A small spectrogram VQ-VAE, trained from scratch.
Model: encoder activation relu, decoder norm batchnorm.
Training: adamw at rate 0.0012, 8700 steps.
Data: trained on synthesised sound scenes: up to three everyday sounds over a background, 26041 training examples, 21.4 epochs.
Rows from block 5 of the decoder of a small spectrogram VQ-VAE, named by matrix and row number. Rows with one number belong to one channel. Each number is 500 + 25 x the weight over its row's rms, rounded and kept within 0 to 999. All counts start at 0. Numbers have three digits each.
After each channel's rows are labels from the 100 clips, of 14976, where the channel reaches its highest value: "peak on" is the class under the peak. Only what is clearly more common there than usual is listed. The data: synthesised sound scenes: up to three everyday sounds over a background. In brackets: how many of the 100.
# convs0: first 3x3 conv (decoder.decb.1.1.convs.0.weight, 128x128x3x3, each kernel summed), inputs 0-63
# convs1: second 3x3 conv (decoder.decb.1.1.convs.1.weight, 128x128x3x3, transposed, each kernel summed), outputs 0-63

convs0.19:562478528461486498496519493524487560517503476464506481507518525516495459499503453530520528503501514512537492498488505484478480485502529504456510488487489473510520501516503498510514521519517475
convs1.19:483516478493515514491516535518500466500507490506537465472531475423456479516504483502472493520492512493536516505508526477503519539518499520504515512495534517509509516505521499523512514531493543
peak on: crying baby (34); meowing (28)

convs0.92:452529494526502534501456519481495448479534536491492459498514498475503464513472488441474487488506542476451495465496529518482501535497483496455493494477436507497483481488498494488482461502449499
convs1.92:527515510476510477517530482531467472473464488485520511527514464485525463513559507547515531488490455521525516519489457499501556546511457535510476495484494521478484492469529499487479510462516522
peak on: thunder (44)

convs0.76:456533484508558519574489533490514493512482498486521469512522521495491506513574510491522505508503517467463483500545505498496525530533500479501530536545529490493503502487520564515486494516545519
convs1.76:536487526495478480505506478530490516477521501543504500483572475486460524459473477509460491496520457512532541485487517524513512450523485535489505499501500490534500490534569479457512523509481492
peak on: laser zap (65)

convs0.16:516535510524515500495547477472514535528478551565477513479495514447508465507509460491520497509532512472507526531503518484482500452479496504509451507493513526461476466491509505487467522503463504
convs1.16:502509535500486480503443518505511517460483410553526486491488493469451484550497535494430545518515474492487532518502502530493472512520504522505489507503515500536526485459519506494508507512480503
peak on: crying baby (65)

convs0.99:511457517519504498495510464491489513500506535473512451518500519486452507486525530500530484467483503502558477501519482524512484508479513539451506515511524454499472466483468496490482469498507546
convs1.99:479512519498506530490465522514503478475556431542512442492521493454440496559488463491428524501499532502505521507505532491519500531509490492503530512496505527518527505508516496516457522507476539
peak on: siren (56)

convs0.107:505481504516490484481492509479486483472475448545474511505486530525482531462513475458503504506527522451521529517494481455496478522485466440520512503505490488468507495477491485504503502474471500
convs1.107:478514512533499468499520477532484463525471489508528489465540483463517525498471492528480458503502445487516485471503504500474490526525490531494507506497535541518457513538527489514468475512499527
peak on: laser zap (77)

convs0.30:515488464517543517514498521470472532487463473502510505495490535496466523498472515446512483478467498498538499511498467497499468533507528502510491508499538532526505482556494499512501486472523509
convs1.30:511493477505497504519474519526499496460474526490515444467544522494524482474486476508492517499490547503481451487489531445521555520496484519546515503501495494480487515534529500510498481491450499
peak on: phone ringing (50); siren (27)

convs0.12:539463537495534503465530484482505510536520537500501519498515525533520512473513514491502531505505528523526501483493499508489489451489514526479557498462511537400508501547486473513487537479471486
convs1.12:452514482501511547492491533488517475519466541452532493500504513493524480474502486465530553530484510452503508490513501507510549548505516475503492519490481485517536496474517510538526450509478515
peak on: laser zap (68)

convs0.23:477519476489500497510528509502502546521513461489482481468541491459562502502472496496535523528530537498488517456510546528472507489492466506501481498510483522504479472494509516526499498530470520
convs1.23:516525511495506486506474496520510538478448436587482538514498461498469502536516532500478524496526490566496536525504489550511420492504490492534480509500504480507518477499495501480520482487497454
peak on: crying baby (65)

convs0.98:497488448498490484506481500515515477491478490489510511536475510522500540461447523442513462451480479488580474479494492464517519541492466512566522495478524526531514536514512479484532519449489494
convs1.98:507512472503500512496481487530509495550512517524501508525523477510506509501480515520505511541538569513495516496510515496453515486527468486461542513496519529485535503465483500494516464506487454
peak on: siren (35); phone ringing (33)

convs0.115:512484492499505481505491489476516512504473507508495524499485474506515457465487500486496497494500494489498490487503475480494443518450510477466497503495493491510434499502479498513512482496501497
convs1.115:499480536492458470510491494506490498490488431480476472507538504510502520566492470526482496497493502503489502498491475493510536465537475522514470495500479485492535449502537485466462475477474481
peak on: coin spinning (31)

convs0.3:508520504513543508554512530495519518523505503482502494476532519493497510508600542493497523515470497517506487513512534501507549512509515479504549509479539495514533508522502546530496526536525504
convs1.3:507478511498475510498534503535483478503533484517514481497548473465464501513484459502482502522514502454553538451498520511472505476546486535495487508497523508531519480483539486447512496506468509
peak on: phone ringing (69)

convs0.114:459487486511495502501465490475504461496531511467511480509494477471495440501497463450485498482526530480427462485491503499464469519483517453419522481482452503473495501483472490472493487497470488
convs1.114:474508505490477515501541508530473434483512488476532462495511479498514499542536469545502518527491500474547520501492483505489552540518476536512462498484515513500484501477527500464474468488486549
peak on: car horn (50)

convs0.63:476504499485495495529460524495483540509466460467485525507503492494518454484491492466484487513499523531451443471475528481526525485499479426488516468503489494507526515463511533526521494486493460
convs1.63:479500486494501494481509480522506472544494498481514508544547475510550509511485505552532483502521502483524442495503492513474500521537494497477517509492534546511466519504514477532431463498513516
peak on: meowing (25)

convs0.5:478520470496470479524451527496447520449472466500505518502478497478508511521499543478496518524511470501526510517476536509496515469480470486509514474516561542512475508504484501509482488510473523
convs1.5:538499530505516499507525508503532532525460459496473484504505507519545497501483536503531494514511542513478485460496501502505464484484511522523515502503520489493496496499493500523504482546514455
peak on: laser zap (76)

convs0.39:535461520521442471462469500540491513524504467504452518537520533559563542467524509480520531502516493522529503504489512463512485461471486511489544497459500500507512506499493476500500512488465471
convs1.39:478535505489546520499543508519516490534493526479537499505528454442519472502531484513525498518500472513537480484516508509490488561506515524499525520495555533516478539536517504542493502517538512
peak on: doorbell (41)

convs0.29:495511470502551499517503526465489556439482522456500514527498478489516510471493499495528493470472510498508477508492482534546481500552500547477496500475527472506469483455502523499489489474544483
convs1.29:497504488499490508510519517525478473478506523483505502506518491532527527450497489512534468474511561521492471453484557511493513503506458481542523493499491540489518534468495502524504472516472477
peak on: siren (58); laser zap (30)

convs0.119:493508490514479526485523485491498485535515507574472498524489521470464514509512402505538505501579490471519603509516496493476478501474496505501481511491495464496494495499483485516489504496486502
convs1.119:519527539504529501512529490523514485477497467510524512534537473446492473543522449519525491506532492543498536497508491497485463503513459500506515506504529538485518511558504496497484503484533489
peak on: laser zap (99)

convs0.28:489440486492479480489525497521497513485526504502430492486526521456482495466471461503495529509512531474502540503499521510477490416469489522497495499491469489522504482491507502487499521490437478
convs1.28:503517562477535491511471482480502520492500493519514523493522448481512486505511511493499509497511445561513497550490477536527435534494508483527489493489534530497444529528483503515496505489531508
peak on: laser zap (96)

convs0.38:475492493472498475531502508495523553460487496515496510482527522463498417489499512487497505512507494504460504486480506510510520449519520488496508474489506474476476499473543522521531494500493459
convs1.38:513521522463532529492523526508463519514516493469493554495541473487502462485523559494505497494470520523531497503492468541485531535500490503484511499494533527479478514441515496492489535513535500
peak on: coin spinning (47)

convs0.26:468515545515514533534499514483534469556525513488519520497499512480501512510555495481504512510496516483455462495482510528488509528541567451483502479542510469490510508493525526516519470508514525
convs1.26:536465484496519488501557501542465494474521521511498520523520473439477458478503506542489459482485497549568493484508505463503508477504463539513518509496539529474484518494481496481498549498504506
peak on: doorbell (38); meowing (26)

convs0.94:520464449477523500495529494500549529518520527470513504488518529523495484472522480517504522543499510539505481480498496473448481471523530524457535504463468455494530497504492488473482548519524477
convs1.94:486525467494531514499550520521485459504506539478555478495516478435493484489518489518512462509504501499535486461506546479478523540509493530520519509488544534510497528515510507548511513522519528
peak on: car horn (47); meowing (29)

convs0.91:520429481521482509446504517472489499498503458490434505498494517492466520462484529490503499473480554487515483539494471434489459462467486491506512501479476511448488481506488457504495513487476488
convs1.91:495509552519534495500507522496512504504504563513517519475508498459494482445487497516530515512525431465526515512528509527503521538496481485477539532479502542528471528494502516515536509534517518
peak on: laser zap (43); bird chirping (37)

convs0.10:485519481516496498520474487473486478487486491495487471462494498502505539508494475506519481509526502474489499503483526544481518480472480492525488479490473535549466483484496510497542516486465460
convs1.10:511503544486505473501473512507536547541484434547483510532493477501504494532497546479500533489500516542505480492521498528521434480515524520520518519499529498519503489489498507496511500524506442
peak on: crying baby (50); meowing (29)

convs0.62:500460499500457504472500499524527514458509474513493471516556550496477502505491523515483505507454461487525506513500522530540485437472488536526500499452497462496486497486497485517491455506438492
convs1.62:511553503474556526503496514512509519521487506504524518527524463473497461499531528478540523513526533518500523528499499501486488554489501497485534501497537541493485523506490506557525507513543485
peak on: water drop (30)

convs0.17:491533483513501512515470500464510497482452413520481510507513497535526508474494474498513487533530506483395501466482459494502511507490504519514503477546483460483508440506498519473498450504511500
convs1.17:488491524511534522490534532506492482518541465507484500520490497426469446516506516497465495491490550497554515485512528488502470508475476509461557503493538523500459512495461502470476533530513499
peak on: siren (28)

convs0.85:476485507522468488474476484476496495479488532492483488514500480479525469505455484489518496505508525509457504502483488443455430494510509494449470479488474509506443484499486471494502470493455491
convs1.85:507507571486483459519501517534495515478511436494496471478508491478474493562515476538448499495496464514507522513493478497509537496524474553538489500488497485516510461505544509452484511503491511
peak on: car horn (29); crying baby (28)

convs0.25:498501501532483508485457491536510498510508540480479489479528508426470511499516503501486479511512493529575512538500543479524454488488513506520471499490533473464467519548473491474501487501474527
convs1.25:527507528488498487511484514470497509435448445531510504556498480455541456542513510529546511481556489538520461464531495503507504504508460509519508537497536538497544497487515507513511510499507464
peak on: phone ringing (35)

convs0.13:474534504493544524534487498461521509527465506508493512484518519483465508488576521466482498510483456480466469495483462497514508541543525455498513479535530439462514481515515503524520485501545479
convs1.13:530478495520511512510522512538479497490544522520508510520497490494500482471494487541480449495497550501544496476507513488482502467492462521498530523497526564510492511466451500452453534496502508
peak on: phone ringing (47); coin spinning (42)

convs0.40:483472488549504513482499457549476525490517557513458486476514507455468510497504484501517508504453481524544512531512526497466476458445508513470465521515498467481485500540510492470463511465450511
convs1.40:528515496500486482506463514483509512422464458537530481510519488453518479509485507547512502504573465513483489472505497506483520519501470514504497510499541555504523500489526505528517506513502487
peak on: phone ringing (36); laser zap (29)

convs0.123:504542480462522485555494519494501548458465498490478501522524536497500480502488493491515491505506499493541477477483515560510544466510489490498532479535496502530480469471531535512496494493498509
convs1.123:509514512495512548498500524493521514504541467524443527529531487515520501488503508493516513490493542572507496515495505513522452512493477493552542502500519512455502504501492499469459511525506449
peak on: siren (81)

convs0.66:501487474544493539472522478473483495495498478483493505489523544481447548477505473488494497516538474488511535549503459477484464551481498547554490512514502470497486483536504471463523524517504506
convs1.66:531509493505516461514521502515520520461454525526494515499533499423489447501501489526524487509544508538500537520524482493484499491497433506477517524491539542484490498531488505482514520502508461
peak on: water drop (68)

convs0.45:480517540536512490543475528485542489561514491494521519485505532518530541536559535495509531509486546484457491511501508513492511518540557486505522498531525488497513520483518535534503518527494534
convs1.45:527477481513510490500551504548464463472506506512528493496525472436475473493494475532484482519495491507571536474515510498483513491509475554493508522495544540512485511517510496469515512503493525
peak on: meowing (41)

convs0.4:483488507505566545512532485489530491509462522512492494482483552505482555493543484482539485469475467495549496508504497518511495522545511509521522514526522476454496479494494508494498495467509484
convs1.4:498498483492506517503457526554488506511509542484498477535504514469461480462483524500479498514487570487506541495520544501491561483472468487475541521498480500528515493455457513492518493537471498
peak on: phone ringing (50); siren (40)

convs0.103:465523488497506499495497508490489456467486452493507528485478495503480486475514462480516484489487491490420465503491455481495463511516477438498505483533506493453483521510499497498507461491543494
convs1.103:504488528504522498493520510527468483523526448478483477501476501458462453518499512509456486497468525483553511466498524500499475500493480534487519488498523511510470496463460497452484529520514515
peak on: laser zap (31)

convs0.60:521492501515506478493472488506505488538513493467506518534484480488567502525499513409511533485512489494540484526508489532528482516495487491521496500523508511532483540535454483517475492460486486
convs1.60:497497487508510510497451491518506457523488508509492481547493474490520478542485473500498472500526577513511483447513537494472509452480498491467552503502510542495554500525445507514468448498496454
peak on: phone ringing (30)

convs0.22:483486519493519535555491521491522464517512543505494477502523491460477484510539458479499517532514494491504488459506536515501543479497537509497500495514506501510506449495543552503513460533518487
convs1.22:502472452485478496487535473511471509491512513511487513522562477475487512497492523523501462468477497547520484520497483469499526476539482500497458499500494510462484511513550472516485545465481499
peak on: bird chirping (35); siren (29)

convs0.125:517436470462444463479473482502501486500511488526497467504476522523491481502498490489536521485504454478524516495484522463503500431476515506489484483435451480540499508451496494488490452484439491
convs1.125:483545485480544522496510502503524488525463504496555495506530470441506474511524487501521510519506480498510511521502498502496477566500527515481520507498538531520488525562513498569492503507530532
peak on: laser zap (68); siren (27)

convs0.79:568476531489484453488503496518502525515487517518506472496506500573512522485520510502503515485503487524559486472495510469537500475496507543486549502476499533514521475479482482505513566506530497
convs1.79:469528500496527525490530516522520488526501515473535491490525464449494490510518469503498512534492477487534479478516511514494501553522529521489513519496554508536486531519533500522500501527520521
peak on: doorbell (34)

convs0.104:493512540491520565533486526501519464518544551504514485473551498490497502486528485501469480490511535518528521490490534539487548495508532503458525490574508527485503511507545533485505467510463507
convs1.104:516472438480512489503509478502496527490443523543476524556524471478542464502518524524531492502506496538505461505510453467510471478499487508541457511504490486485510483505481491509485531474508472
peak on: bird chirping (36); laser zap (26)

convs0.127:446497482489482505525459479481518508501502499458514493526500488496484455461504460453486503487513529469415459502483488486474488527513521466475517475529447508464498506481515509460472481470475478
convs1.127:464505502499491533490517509521489433478516472472532484513503483482519476533512468545504532540494507463580497517498478511497486545509480508492496498488536511508463538486486495462477458496498543
peak on: car horn (58)

convs0.9:538552514498494512514510493520528537526468476523487514490515455496527489483549505436486525550527519497494494529496565499504495487528480478508484496528504474488467468462499524485473557483508518
convs1.9:513522437504488502496513514541489498489493508483501467528494482491552513473486518535539464512529526503483452454504520511459472494510487495540482506502532516530492505478497496504544448512501442
peak on: crying baby (51); meowing (31)

convs0.69:475513477498551517504550477529540536487466542459491473503513503527496482527532490519507505535480542504513441465490530491513501503510508485486478497521494500495483527494473509509466525540480537
convs1.69:485515567488503508502478497488521530500495436540488537474517477494452487533507490457434567516489480558512571572507456542507473493513505481480509513498506475493532486516530503463497512488499506
peak on: crying baby (56)

convs0.64:460518503484470490524496511477514475498478440462470487504490489499512451495478481480478462501489502485409459483487459487503503464481506480537477481501473482501493464521485523474497483498490457
convs1.64:490499511494532525468523525498498463540534491498514505516511491457488465507501528508511513505488584470546499502498513496491508538498511515421548492504539543490440533487487480493478516520512538
peak on: meowing (33); siren (30)

convs0.21:514483541499485486475515500480482504509489560601478506499494519464481492476516506495470497522495468425543553559518512515499473501497506508483497517510541478480509460449492482482502466537508484
convs1.21:478511555512501521514475529507478487536499443481501517500481495528515473530482525458488495515480529470504526455500484551438483520486500519503532507507522507530527489441480511477467460502505487
peak on: crying baby (57); meowing (25)

convs0.77:525455501475459483471518474495506509525495524521453512492502528496493494476482511491501501482495470466523538514494520498481493419462501506523515502444478523487498471543491488482495515479416517
convs1.77:474540493481527528487480521504519498533454478501536506512509484489513459525505527482535556544515524459500505529504477524475504561507536489475500509501514505518497509463505500525529454510509503
peak on: water drop (25)

convs0.68:487515457498473481504447507480498481479472411469479508513490475512520493505500505500509457503514522480431470477478458499523488519498442483534500478528488488519499474525489503479502459504491463
convs1.68:517492486512535488486533513523484449493524482507500488502481491430477449506498505505495486494503535496549525479500529486474503508484471530457540487503542546491470523498466496488481524511516514
peak on: laser zap (48)

convs0.78:456503486510509526505464523490477493457495552489499435479514494476509461496464478495477466516511539484474562470489553493464504534500470552490477487482474480519462465481510496507524482487445506
convs1.78:532517508465481471517492496504501533475485456492481514530527482483519471521529531546502533490489491559479510563490436491514525503514469512505485494489487487461494464499530495469486528482503481
peak on: water drop (53)

convs0.43:480530494524547531571501530498514511520491512494519505491522522481484509497590539497498516524493498495480471527537520507494526520533513473491542530519540484490517516515521559521506512527537494
convs1.43:532476515502489493501537496540468486471535498524519505507561463466464499485483472510469485503531488478563538456499517510484510466526475539493512510497527520529503493496545485453508511503481503
peak on: phone ringing (42)

convs0.8:499493493487518491530472495466521505515475526515497511487513490503491480435518512477458515519508501485490501483503482509487489491427526497452498496519479481500469459506498527512498474499502509
convs1.8:474461488495451507496496486480496467486498474507484481523557494509517528552495472508518504487489530488517472507506485481513527476553489502506450512507488504477504481497541464491473484460469492
peak on: hammering (26)

convs0.75:464511501523522515505483514487486467489518523487495481495540477474498413516471506455510488491489529494467479481519505515498469529473484454502509511471475508486470504485489503511518473497463488
convs1.75:526509519488485449520511477535461493476472457463504497513527494495517496522527490546478486492496463527475515502489458483486570495525452529524477496494473497495524451492542496479461499460496505
peak on: spray hiss (47)

convs0.2:556479497509506502483476499506488567480491487465468526540479508525526533458520514494515515468514536507526464525491476477519443525500510483492484496493506499477498497455486498521525517495493448
convs1.2:451500491499477497502484487497502464518529471508541445466538495475455521532489461507432482503484515460496510500498501499484508519513534520446494504494511501527495498541541496501446512494485552
peak on: crying baby (62)